Weights of a small self-supervised audio encoder (BEST-RQ): norm layernorm, num experts 8.
Rows from block 5 of a small self-supervised audio encoder (BEST-RQ), named by matrix and row number. Rows with one number within an expert belong to one neuron, the router's apart. Each number is 200 + 40 x the weight over its row's rms, rounded and kept within 0 to 999. All counts start at 0. After the name is the row's rms in percent of the matrix's.
Before each expert's rows are labels from the 100 clips, of 14976, where the router gives the expert most weight on average: "responds to" is what is common among them. Only what is clearly more common there than usual is listed. The data: Morse code for random letters and digits, with fading, noise and interfering tones.
# router: router (model.blocks.5.mlp.router.weight, 8x320, trained with AdamW), inputs 0-159
# up: expert up (model.blocks.5.mlp.up, 8x320x320), inputs 0-159
# down: expert down (model.blocks.5.mlp.down, 8x320x320, transposed), outputs 0-159

# expert 5
responds to: tone: low; rumble; muffled (low-pass)
router.5,113,185,209,221,177,174,177,194,225,186,257,153,210,157,287,191,209,152,243,297,235,230,206,202,134,142,195,166,138,251,171,169,235,215,129,185,252,162,167,159,263,188,216,196,200,202,190,251,197,187,249,126,148,201,200,217,240,219,233,228,199,195,162,239,206,185,182,225,205,175,239,251,174,194,264,258,154,219,165,197,244,238,162,149,168,244,269,180,211,182,256,228,217,175,146,191,209,247,230,191,174,225,200,240,122,235,227,228,154,184,262,220,257,205,119,175,185,222,240,246,245,177,250,129,161,148,272,239,216,233,195,153,179,203,226,210,206,275,185,188,224,216,150,264,187,245,237,213,284,176,246,180,179,116,194,167,165,204,255,229,188
up.0,115,154,173,282,254,197,196,211,172,247,244,283,222,179,213,154,184,252,196,164,224,243,167,181,157,236,154,155,183,214,297,177,272,210,193,146,208,139,79,149,210,157,227,226,170,177,172,272,199,211,208,247,159,113,193,182,191,255,234,183,273,129,200,217,166,208,226,267,104,238,220,180,196,125,218,199,162,208,241,230,289,194,154,174,156,222,224,221,115,217,178,167,209,257,186,224,246,201,161,220,179,165,221,216,165,203,214,124,260,186,172,211,194,247,254,249,188,238,247,215,281,253,170,198,157,179,180,207,214,180,184,210,200,128,190,135,181,203,223,181,216,279,198,171,192,180,219,178,212,229,106,203,248,256,204,175,225,196,184,169,281
down.0,097,249,161,186,216,216,246,223,276,231,212,166,212,189,221,163,190,233,208,219,155,192,178,147,238,157,202,243,214,174,136,155,214,271,163,159,213,227,199,276,258,238,190,221,156,279,143,167,116,218,186,200,158,205,209,187,303,190,211,176,229,184,211,142,171,219,222,139,253,106,128,187,210,185,204,289,187,179,191,119,100,164,282,183,225,145,259,217,226,226,252,200,215,225,238,167,263,247,216,272,196,227,116,271,220,246,216,215,155,235,181,200,181,234,224,199,186,206,193,181,172,210,162,166,191,146,306,204,185,199,160,176,252,199,256,221,251,147,263,160,161,213,203,189,213,212,262,148,122,210,231,200,202,230,178,124,251,147,251,185,219
up.1,113,157,186,204,219,266,169,269,154,172,247,244,291,229,149,231,133,249,187,201,208,225,148,141,138,268,122,117,213,171,177,211,244,145,191,181,224,217,184,194,238,278,213,191,242,226,190,284,158,189,238,193,204,192,203,198,189,165,114,192,222,237,248,202,264,226,165,168,181,236,213,180,166,232,220,274,193,245,283,240,148,177,127,225,158,173,178,152,126,256,217,139,229,180,201,265,241,195,240,112,217,146,265,160,211,169,216,187,190,237,196,230,149,189,181,185,231,178,158,147,262,183,220,166,222,185,176,221,169,212,217,232,195,239,238,210,146,139,188,191,167,169,196,148,262,228,259,174,250,282,199,169,166,182,218,229,159,188,207,185,166
down.1,109,147,204,198,242,205,231,208,258,177,256,183,109,212,272,194,205,249,201,223,174,213,244,222,175,152,222,188,196,192,239,170,200,172,189,117,185,166,181,190,236,179,197,200,203,194,186,240,180,195,123,209,258,220,241,195,156,214,178,188,209,148,197,195,213,202,305,169,168,225,193,187,184,245,205,172,183,244,161,215,166,196,217,250,256,180,191,217,257,229,238,133,180,218,275,177,215,192,187,226,232,240,234,178,168,199,169,263,155,247,201,112,220,204,210,177,111,232,225,255,159,161,142,260,199,282,204,238,227,241,259,231,231,184,138,250,150,175,134,226,185,171,227,225,141,228,167,139,241,187,198,187,160,213,193,128,198,164,202,338,137
up.2,103,156,175,154,161,253,195,225,190,223,216,224,246,227,124,162,205,253,156,221,228,259,187,204,223,156,175,162,226,179,245,87,169,224,232,159,211,216,170,234,214,212,95,208,239,154,160,165,270,154,158,216,137,201,165,195,212,253,204,193,156,164,170,157,199,241,145,121,204,228,175,191,219,185,207,188,250,200,307,182,186,162,157,162,177,214,228,134,186,280,116,225,311,220,338,253,265,221,242,158,229,215,181,304,191,196,242,211,195,269,197,188,162,172,152,268,173,137,292,284,254,228,241,179,226,218,270,222,195,204,144,80,281,147,184,259,218,197,186,235,200,222,278,167,120,179,176,134,230,232,168,251,189,162,262,161,215,161,216,181,250
down.2,133,234,193,256,103,190,221,256,206,159,231,245,210,249,212,201,228,187,209,161,180,211,197,226,163,250,252,266,240,212,159,177,196,160,232,249,236,162,255,231,226,235,218,237,130,111,198,234,245,196,199,263,221,265,94,236,170,290,241,246,141,168,131,238,265,253,180,153,121,118,208,186,159,219,204,234,162,167,274,273,203,194,269,166,235,242,225,132,255,264,198,205,198,143,192,185,217,190,234,181,263,221,141,215,125,158,126,253,234,235,226,208,172,160,234,212,168,150,187,223,210,239,248,246,187,202,223,204,230,268,222,132,246,188,143,193,220,198,158,199,207,210,159,154,294,188,229,186,252,170,173,164,227,186,224,179,178,216,236,174,168
up.3,089,239,158,218,205,186,227,250,184,203,240,184,224,159,163,199,167,220,260,147,133,141,207,160,262,153,185,218,216,132,213,222,168,231,233,215,196,253,224,243,260,158,189,198,263,159,132,178,220,200,174,180,166,187,150,271,252,227,125,183,232,247,182,215,214,184,221,170,123,145,167,258,191,194,208,260,272,272,200,250,311,248,256,189,137,182,191,118,217,249,195,228,200,224,138,250,168,196,217,146,190,243,223,169,225,197,260,96,152,177,187,269,240,286,153,190,224,169,214,194,233,220,245,271,238,191,197,192,257,181,169,162,223,171,155,199,204,146,177,167,246,246,201,170,126,202,168,193,245,136,223,252,212,163,246,194,224,205,212,242,179
down.3,085,157,250,149,182,146,243,142,226,122,231,212,235,147,231,139,171,181,167,193,129,161,151,180,286,192,206,150,245,212,201,213,155,262,260,209,229,191,159,220,251,214,227,226,232,157,127,155,156,247,226,218,176,192,211,284,155,190,209,209,257,166,228,166,138,168,195,203,213,155,187,196,206,192,150,221,140,256,160,126,163,204,173,246,202,197,192,178,229,237,144,177,191,230,185,176,131,177,264,202,182,293,182,270,208,187,260,210,203,223,208,140,164,99,219,175,252,108,197,275,233,241,192,198,250,159,211,175,184,161,168,184,196,138,198,229,172,201,245,214,176,142,154,199,195,223,106,120,159,164,160,245,223,230,172,154,134,227,93,208,139
up.4,081,156,139,190,169,193,183,205,263,214,208,203,173,224,163,213,265,174,167,143,306,171,210,293,213,248,278,275,282,229,198,236,212,222,215,306,156,187,226,271,149,245,228,175,185,116,146,261,257,234,290,190,225,159,124,123,271,167,264,189,182,272,256,221,249,158,186,159,166,197,193,237,214,189,200,249,172,234,211,202,267,210,258,203,141,202,160,251,223,218,169,189,227,153,242,203,229,147,208,172,212,183,221,193,167,228,254,179,207,175,182,222,181,190,162,236,161,180,224,179,214,222,156,190,240,198,173,236,147,193,177,196,245,203,175,161,193,197,219,185,175,184,267,232,199,231,199,197,229,237,196,151,89,235,211,138,172,162,246,189,232
down.4,104,181,237,235,193,196,247,194,226,251,276,211,212,137,183,209,132,263,143,271,145,210,244,261,216,154,251,196,195,195,210,217,184,196,218,159,236,140,170,191,161,222,152,207,196,262,199,142,191,244,198,220,166,236,232,248,128,150,199,235,185,213,173,227,155,235,149,191,194,187,211,172,183,168,169,151,199,200,153,251,220,177,183,214,165,224,193,222,182,182,232,193,175,251,220,168,144,198,180,255,221,241,245,146,155,166,224,122,249,189,262,292,130,224,184,172,208,152,228,189,232,261,193,258,238,213,226,214,314,237,206,141,195,176,195,276,156,156,180,198,186,140,163,149,167,188,207,202,188,222,238,158,196,244,172,278,200,247,185,150,270

# expert 7
responds to: quiet level; pink noise; white noise
router.7,090,200,268,120,163,190,173,205,218,173,193,148,178,218,169,160,229,203,115,195,213,189,185,164,128,223,195,284,175,164,161,121,165,231,242,148,176,206,274,159,223,144,222,133,180,171,193,173,197,182,195,152,167,184,90,205,219,137,245,225,215,223,159,195,125,200,212,186,242,245,222,185,228,171,123,209,164,247,197,130,222,151,121,140,228,202,177,208,206,190,200,208,191,298,232,164,230,143,140,205,191,188,170,262,230,166,246,235,195,190,168,173,173,218,268,163,238,227,267,189,110,135,242,202,149,257,181,232,204,195,192,244,146,116,162,141,204,158,204,226,212,252,289,165,173,223,220,210,160,236,256,238,263,231,239,289,185,154,153,176,150
up.0,099,158,186,268,187,249,200,188,169,215,199,224,200,274,221,234,237,159,218,227,192,235,208,187,190,234,205,217,169,217,142,250,216,270,219,140,210,255,145,233,243,225,117,191,152,217,182,235,259,288,220,185,134,229,148,226,220,236,248,258,191,201,211,234,211,216,170,250,244,172,174,260,186,212,203,258,153,231,185,266,164,158,132,229,188,168,205,147,222,192,202,174,181,195,199,157,247,206,197,165,185,255,312,170,160,175,218,204,121,312,126,131,122,154,119,243,132,217,184,190,163,153,162,192,208,207,176,209,154,161,166,145,226,202,185,105,217,209,194,248,139,247,224,167,244,141,220,176,193,203,173,206,200,223,157,146,190,223,245,158,220
down.0,100,242,231,188,143,199,172,252,197,153,226,206,230,133,211,241,189,179,101,208,187,233,192,181,215,221,182,209,155,212,184,280,189,137,226,256,176,207,178,224,221,212,204,173,203,233,206,280,121,227,142,241,198,160,203,178,176,169,218,213,221,149,262,201,162,169,209,242,266,244,204,266,226,212,181,325,190,171,126,183,236,237,127,222,235,204,125,185,224,246,189,233,157,180,136,140,280,231,191,194,133,205,204,269,215,216,233,169,175,219,237,238,171,121,140,191,217,169,239,227,167,157,135,193,130,186,164,182,149,124,207,123,131,171,228,161,189,162,183,249,169,174,82,153,243,245,254,217,210,173,156,146,193,261,185,212,182,223,149,162,217
up.1,087,212,162,275,162,160,265,185,175,193,218,170,239,205,187,182,252,233,136,219,260,174,244,247,179,201,153,162,241,161,137,156,248,241,186,252,121,189,182,288,180,212,161,212,196,204,156,256,181,179,204,201,159,205,197,173,182,260,201,246,184,157,204,211,195,243,212,195,155,176,176,262,178,232,157,244,234,161,178,175,137,227,73,235,142,136,199,172,180,207,168,200,205,247,218,222,187,232,158,221,235,216,237,210,193,165,233,245,143,140,260,163,168,194,197,242,297,185,155,175,182,144,215,282,277,125,275,207,215,223,240,286,195,222,166,210,236,191,210,283,265,165,189,188,201,149,135,183,182,165,160,230,296,229,225,242,201,211,156,197,198
down.1,091,255,205,156,226,226,228,153,170,178,223,239,200,228,211,194,168,127,126,171,169,208,174,194,179,173,212,203,198,235,183,230,281,271,189,214,196,210,175,157,219,159,169,220,223,165,205,230,150,179,203,225,230,165,216,217,218,177,108,250,209,207,161,252,179,144,204,154,173,191,189,162,237,157,228,246,151,247,216,136,272,226,250,168,170,221,240,139,260,222,193,312,194,219,208,204,185,232,187,245,239,240,183,230,208,221,224,166,212,189,131,203,179,192,222,165,201,179,256,126,137,195,251,145,245,230,274,219,172,299,194,160,158,205,184,224,223,155,234,196,220,202,171,178,216,201,271,289,186,181,202,234,139,148,136,199,100,186,205,216,232
up.2,129,182,206,191,192,159,167,196,222,126,154,247,153,124,222,205,233,169,226,242,250,201,193,251,159,260,205,207,276,200,223,209,219,156,196,222,137,233,206,217,237,164,204,148,141,209,256,218,194,211,168,258,185,216,212,171,262,169,142,141,215,266,215,200,228,231,230,278,232,250,153,171,239,273,171,268,182,221,153,257,216,203,206,133,188,209,196,252,179,168,243,169,162,226,232,207,200,216,259,228,131,120,163,155,185,176,264,254,162,245,291,182,141,252,130,140,231,227,202,183,261,202,206,162,129,250,241,201,264,186,151,161,224,262,191,166,191,202,247,198,140,185,156,168,255,123,182,253,207,204,241,204,252,173,263,233,212,219,231,124,138
down.2,135,190,193,222,214,206,240,138,224,189,190,219,183,162,250,257,240,187,200,214,210,177,152,166,178,277,210,195,217,154,254,147,220,216,212,216,270,209,188,181,200,214,242,222,135,107,215,232,272,240,210,253,174,263,252,178,224,231,242,173,186,291,208,196,267,231,169,189,200,124,261,162,223,214,180,163,164,277,227,147,157,240,136,96,198,205,206,149,174,254,159,205,123,243,200,189,181,210,183,163,227,244,145,133,167,232,152,168,188,147,209,168,196,187,152,238,161,230,223,215,146,198,252,196,170,198,235,159,188,159,216,146,226,133,174,194,267,190,166,190,237,189,112,136,188,142,276,239,215,83,264,147,265,287,241,236,184,209,265,204,203
up.3,088,123,155,226,184,214,251,185,161,171,257,236,234,227,215,167,231,161,238,204,129,245,293,174,251,246,229,246,200,193,160,184,164,242,135,249,230,116,134,208,225,244,198,155,236,212,243,243,216,218,216,190,178,223,154,179,232,235,215,258,221,174,194,218,230,192,230,171,158,246,142,149,185,139,245,171,177,220,286,132,201,154,153,173,209,203,247,251,120,206,112,194,187,224,146,194,186,214,179,217,229,176,177,193,217,225,229,228,179,166,153,217,200,175,163,241,186,155,252,208,150,182,119,242,167,147,232,249,244,222,232,196,108,215,169,252,297,144,168,201,241,179,201,232,221,178,304,271,192,211,158,150,197,200,236,209,149,191,193,193,188
down.3,095,193,180,214,167,186,162,249,187,136,271,151,253,173,170,185,226,96,241,242,239,207,176,252,164,176,149,202,235,199,225,141,216,235,216,241,184,232,205,173,208,241,123,173,259,268,211,141,239,166,153,161,141,254,214,259,226,208,261,167,160,182,171,187,209,162,212,197,187,163,207,167,234,268,112,278,248,194,143,206,258,98,145,184,215,194,250,164,210,120,106,153,187,206,181,222,225,261,237,224,182,175,245,191,207,176,232,175,144,205,115,214,224,196,236,183,184,165,192,148,232,242,142,249,279,195,269,221,236,197,266,217,283,203,160,329,243,90,212,178,237,198,206,139,153,183,263,171,185,208,188,137,214,153,177,162,167,177,171,214,191
up.4,079,166,220,177,164,223,269,209,294,238,252,176,168,174,188,259,157,174,197,231,260,239,195,207,217,190,243,228,165,185,178,224,215,233,234,137,220,202,127,205,279,217,209,153,192,160,197,198,160,180,215,187,143,262,308,228,204,267,158,265,179,185,204,205,145,221,244,212,166,134,218,228,229,163,162,187,188,151,222,238,222,223,159,194,264,183,240,265,192,232,225,217,216,150,208,262,199,251,188,165,192,245,208,207,175,183,146,201,181,226,171,204,171,178,236,163,203,128,225,155,197,269,193,189,174,236,190,201,193,172,224,207,264,131,157,153,155,145,180,133,244,211,131,214,183,186,194,210,113,196,208,205,223,265,226,311,228,260,241,114,300
down.4,071,120,158,219,166,155,176,198,173,224,105,206,249,155,267,243,194,217,274,180,251,101,262,168,163,201,232,170,227,223,232,178,178,229,233,189,223,238,114,166,217,215,257,233,200,279,224,283,263,247,251,225,207,232,131,218,223,166,205,247,254,198,206,195,231,208,175,234,151,241,138,184,212,182,138,174,180,236,159,229,297,181,180,221,233,249,248,264,192,197,248,170,228,244,192,160,148,213,210,193,224,183,199,166,144,234,199,289,165,224,227,204,157,206,162,169,177,218,181,201,268,227,176,240,153,222,266,218,223,212,135,227,147,218,177,223,208,216,228,159,169,178,207,172,198,175,217,275,236,183,223,230,268,196,180,179,244,107,139,209,225

# expert 2
responds to: tone: high; muffled (low-pass)
router.2,086,229,257,239,201,250,157,197,160,187,236,178,229,169,86,205,183,149,159,208,183,204,246,234,250,267,238,241,257,186,130,175,127,129,163,126,194,268,257,195,208,174,210,254,232,241,198,148,181,225,203,227,226,217,246,214,222,244,185,222,222,151,189,216,142,225,224,251,260,143,188,164,122,211,156,127,172,230,239,207,280,224,205,252,197,180,188,110,193,187,132,160,243,221,255,257,230,123,108,254,169,176,175,230,254,199,166,179,232,272,165,161,205,144,243,234,216,207,166,206,169,165,219,128,156,272,271,204,176,229,168,194,173,188,211,239,243,243,224,182,251,216,200,236,231,166,208,186,173,139,177,255,217,223,225,139,220,198,184,235,221
up.0,120,188,203,219,208,246,166,183,231,130,236,194,230,175,173,204,201,179,253,188,192,130,229,183,169,226,186,105,239,210,192,242,194,190,258,183,188,196,161,279,207,155,181,242,186,192,203,172,195,279,216,204,236,231,189,244,165,259,123,229,180,170,189,139,196,206,154,204,223,194,193,232,258,105,279,195,221,172,225,204,185,201,182,158,266,223,184,98,139,233,216,169,192,138,182,147,143,256,151,144,202,200,228,157,182,190,149,129,298,236,290,246,219,182,248,196,154,174,196,247,225,246,171,237,238,187,218,174,168,202,179,220,227,242,286,142,157,190,282,132,222,180,148,148,253,181,216,183,234,192,219,181,209,203,316,289,193,241,275,165,158
down.0,121,183,224,132,172,215,202,234,198,209,205,175,173,247,253,188,205,266,158,215,226,201,244,156,257,275,245,255,199,175,186,233,241,193,203,193,209,204,164,181,159,168,173,205,215,209,129,193,171,241,218,260,194,205,166,176,208,118,178,236,213,134,168,145,227,161,253,201,165,225,213,228,217,195,140,265,195,189,239,319,148,208,160,210,203,161,273,206,293,128,312,201,112,205,184,194,214,177,148,215,196,217,222,201,212,207,159,266,248,232,269,259,265,179,201,164,171,102,248,181,206,230,152,168,233,245,188,175,220,183,198,209,279,213,185,139,236,231,182,179,195,201,198,103,200,173,158,185,109,183,197,220,228,208,273,251,173,274,252,158,175
up.1,093,196,202,206,167,276,217,286,202,124,203,254,150,213,194,238,131,158,225,198,221,237,216,218,239,150,177,169,185,154,177,132,186,209,213,150,146,203,196,140,171,210,262,194,194,201,228,212,219,191,201,281,238,132,181,237,208,176,152,227,163,285,214,167,173,250,209,132,135,173,172,171,176,202,237,193,235,234,188,261,218,239,284,164,184,128,210,246,188,190,236,153,238,272,188,215,200,208,138,201,164,339,229,157,199,257,222,121,208,173,185,185,174,171,231,260,228,195,130,136,205,216,162,267,179,268,162,188,164,232,121,262,220,252,164,255,271,247,273,169,214,177,182,172,274,220,189,184,216,211,174,146,234,243,226,209,166,223,180,264,223
down.1,083,177,208,220,175,204,220,159,190,145,291,235,143,298,203,288,169,201,159,168,197,221,238,203,191,190,197,163,170,281,153,168,126,191,211,183,196,220,192,186,124,144,173,199,196,246,210,148,198,275,206,218,227,195,191,271,178,229,153,163,159,194,154,184,128,273,255,174,240,197,138,255,255,164,165,233,179,172,260,195,219,170,245,268,212,221,120,192,186,191,217,194,253,247,152,137,223,192,200,150,203,251,160,263,206,226,213,200,232,239,201,217,261,189,169,150,149,202,140,140,147,156,196,202,229,260,234,133,197,235,243,219,200,168,221,238,235,147,200,152,179,186,152,219,194,174,233,219,187,226,244,186,244,114,161,241,179,294,210,245,221
up.2,080,135,170,206,158,254,247,215,189,212,169,186,267,167,148,216,207,276,241,168,283,200,167,204,152,208,261,183,153,180,239,180,171,172,209,125,208,259,158,197,173,165,247,112,179,199,214,136,288,250,247,197,99,244,168,210,209,217,176,188,136,213,195,228,158,166,210,200,190,187,184,247,182,162,243,213,131,168,241,171,160,234,196,196,254,182,229,165,214,213,275,196,221,119,227,224,165,193,182,238,225,229,220,182,225,174,169,196,174,170,202,125,196,205,207,246,198,96,205,216,163,277,187,241,236,142,151,183,176,157,171,176,220,240,299,180,175,164,136,243,176,148,128,170,258,207,148,152,198,156,219,167,222,142,167,193,201,187,208,219,220
down.2,072,116,179,167,160,98,207,199,229,193,211,218,241,195,99,210,80,241,250,192,251,183,211,221,159,188,213,188,149,219,225,287,205,138,267,137,229,253,140,167,222,152,211,188,209,181,187,265,199,175,215,296,175,204,217,164,208,180,269,215,158,226,139,218,235,233,237,220,216,169,198,221,245,243,222,195,250,158,162,248,236,170,198,186,231,180,209,168,322,193,170,289,217,213,207,178,190,176,106,217,257,238,176,228,211,196,232,176,151,153,153,170,219,145,251,158,176,194,237,162,183,232,213,226,199,248,201,204,160,162,161,211,171,251,191,164,264,204,168,227,212,202,127,203,197,185,157,167,218,232,167,185,236,189,211,195,186,240,144,151,147
up.3,126,207,226,196,212,152,216,227,162,206,188,173,235,147,126,217,211,198,183,209,242,159,192,167,250,229,184,200,222,217,174,200,218,236,128,186,294,177,176,115,187,187,187,118,225,252,263,204,197,223,166,197,199,208,196,207,172,233,239,166,207,221,149,238,238,175,181,268,192,252,215,204,155,158,261,223,142,172,221,242,147,208,154,178,108,224,184,203,226,193,175,219,174,181,142,228,268,224,189,209,215,200,270,194,155,203,207,190,191,217,187,280,215,191,216,214,183,206,205,215,233,168,242,192,223,191,174,220,129,160,204,244,204,209,164,147,269,159,314,260,168,218,183,151,253,228,191,255,272,247,208,194,218,222,187,237,147,255,167,270,306
down.3,142,230,111,175,270,248,283,119,237,201,208,185,170,198,191,236,181,210,245,161,198,183,173,228,248,202,168,177,115,209,256,216,202,189,145,173,238,142,188,226,178,261,188,183,212,209,195,336,199,202,184,254,226,184,200,158,216,285,245,224,166,224,159,241,222,200,130,251,194,193,174,152,209,152,152,179,184,253,257,227,191,254,219,184,146,144,241,212,147,209,220,233,182,230,212,234,146,218,177,141,269,207,207,172,145,203,199,234,174,202,157,217,151,210,235,219,99,244,197,178,220,215,211,219,182,247,224,166,199,210,156,256,177,211,183,105,205,198,163,201,192,174,110,137,188,227,118,252,275,107,233,186,195,215,192,198,247,154,148,210,117
up.4,117,187,202,224,202,178,234,116,177,210,220,236,181,186,244,212,208,140,187,112,216,180,204,187,224,132,184,200,159,200,174,227,230,206,270,216,215,251,243,171,201,170,271,259,263,160,166,186,245,194,220,204,135,194,246,206,165,229,79,220,276,193,190,177,197,170,229,197,155,219,244,164,210,202,177,199,239,205,202,200,222,171,163,249,181,203,197,300,231,265,177,170,218,173,250,221,219,156,278,260,197,225,197,215,155,197,206,181,202,285,176,212,192,225,192,210,230,183,232,186,285,188,179,237,200,188,245,171,237,197,199,174,242,203,262,253,185,133,234,208,192,156,209,182,159,158,192,268,260,237,256,181,149,127,230,165,166,202,155,194,170
down.4,099,147,131,259,175,219,175,298,200,245,217,257,228,138,185,204,210,199,210,217,147,197,271,194,247,201,201,251,198,202,199,188,179,208,181,203,178,157,189,182,163,186,176,190,209,197,220,214,229,162,212,262,139,256,133,221,163,244,134,155,167,217,196,206,192,240,184,230,275,188,165,203,254,127,159,221,230,254,155,199,130,230,178,175,224,227,219,162,131,270,119,130,194,214,157,192,246,121,201,195,230,199,200,285,219,230,224,219,156,181,166,172,138,229,191,138,211,217,261,167,234,205,217,197,201,197,226,232,268,190,168,88,212,198,165,230,192,132,278,184,214,242,153,141,198,157,206,259,279,200,244,188,206,245,217,197,154,167,236,210,129

# expert 4
responds to: tone: low; mains hum; thin (high-pass); reverberation
router.4,103,128,139,181,217,175,202,155,165,235,187,231,227,273,151,193,161,270,267,154,258,289,177,198,125,157,212,212,237,240,244,160,212,250,307,209,154,206,159,274,165,210,114,220,166,231,142,219,242,248,213,282,283,171,208,175,217,182,228,145,211,162,220,223,252,177,257,219,210,210,162,194,169,161,271,168,264,125,263,212,153,247,262,177,242,224,154,160,192,250,198,189,199,224,270,218,275,220,128,183,205,219,179,249,235,207,213,207,187,228,186,229,259,160,232,122,152,227,201,194,227,222,87,256,210,181,152,196,246,211,161,187,214,225,287,217,116,198,105,221,139,173,204,266,238,168,212,205,180,256,217,164,146,249,177,205,202,181,220,196,275
up.0,076,201,180,209,234,249,209,191,101,223,225,238,185,275,207,220,182,202,218,181,176,271,175,156,163,254,238,198,183,219,279,251,264,183,234,168,201,235,212,193,219,150,214,179,157,216,230,186,267,159,174,192,159,163,224,196,174,190,158,192,224,274,186,239,219,219,246,152,276,160,188,234,182,228,225,279,152,203,191,155,176,144,217,217,261,188,255,214,253,216,246,181,157,224,208,255,228,164,185,259,182,204,236,151,234,166,182,274,193,197,201,181,133,249,205,165,135,223,250,121,207,221,211,225,176,236,217,218,165,149,180,202,121,204,232,132,247,133,184,200,231,234,99,218,196,185,277,162,179,276,232,270,225,203,213,237,201,261,202,238,222
down.0,083,227,207,176,197,253,129,219,111,210,195,155,129,208,222,272,230,245,153,256,225,180,199,147,214,192,236,254,235,260,174,200,212,178,191,195,224,199,178,193,211,196,289,124,194,205,208,189,148,187,146,233,183,166,246,299,196,222,201,282,304,231,189,169,169,216,171,181,223,212,133,194,141,256,220,239,242,184,219,185,194,194,236,196,167,236,209,221,127,84,241,211,264,219,210,195,183,248,219,158,173,165,211,261,242,217,179,147,227,229,216,164,209,195,138,194,170,156,211,180,237,296,175,185,243,157,233,202,189,183,194,135,208,154,198,173,189,189,218,200,189,136,196,163,254,224,186,248,167,211,254,143,193,182,207,209,248,199,239,251,220
up.1,087,238,217,189,266,132,193,196,206,249,159,169,148,208,121,190,180,148,245,147,266,155,191,193,255,154,119,143,198,185,231,219,261,204,143,202,251,188,182,184,258,240,162,193,221,160,256,184,236,190,174,182,208,151,197,202,173,173,202,220,260,198,144,247,165,181,213,218,149,147,228,199,127,182,221,169,212,203,200,235,199,213,255,209,194,274,222,189,191,211,192,251,221,132,131,172,185,216,265,124,194,235,176,255,196,214,196,244,152,183,182,226,230,204,195,137,182,233,257,244,255,153,302,172,165,152,234,219,168,165,138,121,218,185,273,220,224,177,270,176,166,264,233,194,208,235,195,184,223,334,211,280,173,206,235,185,161,240,162,247,153
down.1,087,197,291,180,258,208,122,174,234,181,206,202,237,220,149,173,225,205,231,273,209,160,173,159,151,185,204,147,171,226,150,237,145,195,231,155,239,184,253,264,229,215,145,211,153,237,236,210,246,176,198,210,131,178,240,222,187,192,239,230,218,140,203,169,207,136,201,227,200,228,227,227,250,228,120,205,273,181,241,183,226,208,215,223,253,214,180,197,198,182,201,243,200,266,240,243,125,234,140,221,273,250,230,206,185,160,229,195,212,311,219,217,191,256,203,186,202,230,182,179,216,156,184,172,193,200,259,260,202,218,187,276,208,212,161,206,220,186,263,212,217,179,170,139,169,236,130,163,195,187,248,173,233,238,216,167,196,155,188,226,267
up.2,135,176,284,158,186,227,239,95,225,229,164,196,153,270,227,264,283,263,252,162,174,158,178,196,266,137,182,261,160,177,168,235,207,244,199,207,204,210,188,134,246,217,201,254,183,224,163,227,187,203,229,218,268,216,226,93,260,196,194,229,246,237,157,263,202,215,227,198,166,249,135,220,196,180,235,254,205,203,254,249,237,194,208,273,184,194,167,265,194,210,159,209,248,138,184,200,222,216,200,140,188,207,244,177,239,221,186,199,166,145,228,189,244,146,198,129,230,216,157,160,230,171,252,104,162,191,153,184,202,202,197,157,170,190,253,196,218,245,306,224,195,236,158,272,168,192,199,267,206,265,203,250,202,186,200,91,194,197,192,209,222
down.2,125,186,185,191,194,164,211,186,191,185,129,183,173,190,168,226,171,147,227,202,208,188,187,248,208,147,220,229,167,175,137,206,186,208,131,223,219,175,271,193,212,229,198,208,218,242,229,223,168,213,218,190,128,135,206,223,252,204,257,195,259,178,184,227,250,107,270,177,92,193,219,160,179,220,205,140,267,245,233,233,182,203,156,207,166,232,167,220,188,159,268,272,252,249,175,160,201,278,223,241,312,230,216,216,185,164,218,218,216,206,237,190,199,193,276,129,199,183,222,157,208,193,210,239,226,224,193,169,170,264,208,187,281,214,196,259,164,192,224,266,205,180,206,198,188,112,191,243,288,166,271,169,197,270,232,196,287,151,162,260,148
up.3,106,218,219,206,191,245,119,118,157,216,224,181,241,204,285,253,173,216,252,182,194,236,140,179,214,185,151,230,218,170,260,223,187,172,146,173,245,255,241,201,244,254,224,162,190,155,193,168,206,169,244,214,129,226,222,128,178,138,232,188,222,211,226,155,282,185,200,184,235,163,201,208,134,220,134,168,186,193,141,191,155,190,122,197,220,175,182,123,258,209,194,202,182,180,216,218,221,209,218,201,244,285,206,235,201,232,123,180,161,175,282,186,172,131,147,244,242,223,170,234,212,168,285,245,129,245,207,146,174,234,196,290,196,213,178,214,200,186,252,203,176,204,195,244,198,240,193,180,216,173,109,206,182,203,218,187,108,141,179,227,203
down.3,089,263,153,313,189,168,126,218,206,117,285,296,264,144,198,198,194,189,241,198,161,250,246,216,181,223,146,243,151,144,162,168,201,170,152,193,172,267,200,197,174,106,232,264,189,170,201,216,138,166,186,194,233,186,183,195,144,188,228,175,194,202,204,190,180,141,210,178,184,182,193,156,220,189,226,287,210,203,221,231,166,230,215,180,213,152,230,224,182,188,169,106,203,183,147,172,146,206,230,230,284,275,164,257,190,191,165,147,186,165,222,175,161,202,172,158,187,140,220,198,189,237,266,221,186,210,191,209,219,222,212,252,214,225,207,210,163,240,200,224,193,280,279,164,272,214,238,177,232,223,206,137,188,173,214,243,195,270,128,214,207
up.4,125,267,218,188,184,207,240,152,237,157,220,167,217,200,173,211,224,232,198,222,201,193,215,176,202,179,266,237,194,230,201,157,210,195,249,175,176,122,244,246,154,253,236,217,217,150,237,199,207,128,195,209,250,236,166,143,154,198,247,218,228,155,240,230,190,183,237,143,180,250,206,239,195,142,208,123,112,238,232,184,164,249,152,223,278,216,159,168,210,219,171,174,249,241,236,187,244,260,181,238,179,234,207,146,240,229,184,132,134,184,231,200,164,268,194,227,216,204,237,146,188,197,170,210,150,172,198,128,143,217,199,158,191,162,178,133,250,191,206,157,207,224,193,210,187,241,232,156,110,202,228,316,226,212,139,191,170,195,284,214,234
down.4,119,177,200,245,204,201,227,205,173,242,208,189,181,183,258,214,118,213,135,188,135,254,212,190,160,126,217,273,197,273,189,210,259,261,189,176,254,196,156,272,179,214,249,234,153,179,178,211,206,237,178,230,284,246,249,142,150,117,201,194,141,214,172,174,182,168,177,274,209,232,198,188,225,129,153,136,228,53,212,172,186,226,172,150,213,186,159,143,173,180,190,116,143,185,177,161,195,216,108,262,212,222,254,201,259,199,255,274,188,208,184,162,211,257,181,205,232,293,144,235,170,249,214,228,206,152,187,259,177,186,197,111,136,243,173,195,193,103,145,274,214,217,212,236,258,192,206,236,138,229,196,209,154,215,136,210,210,196,175,156,198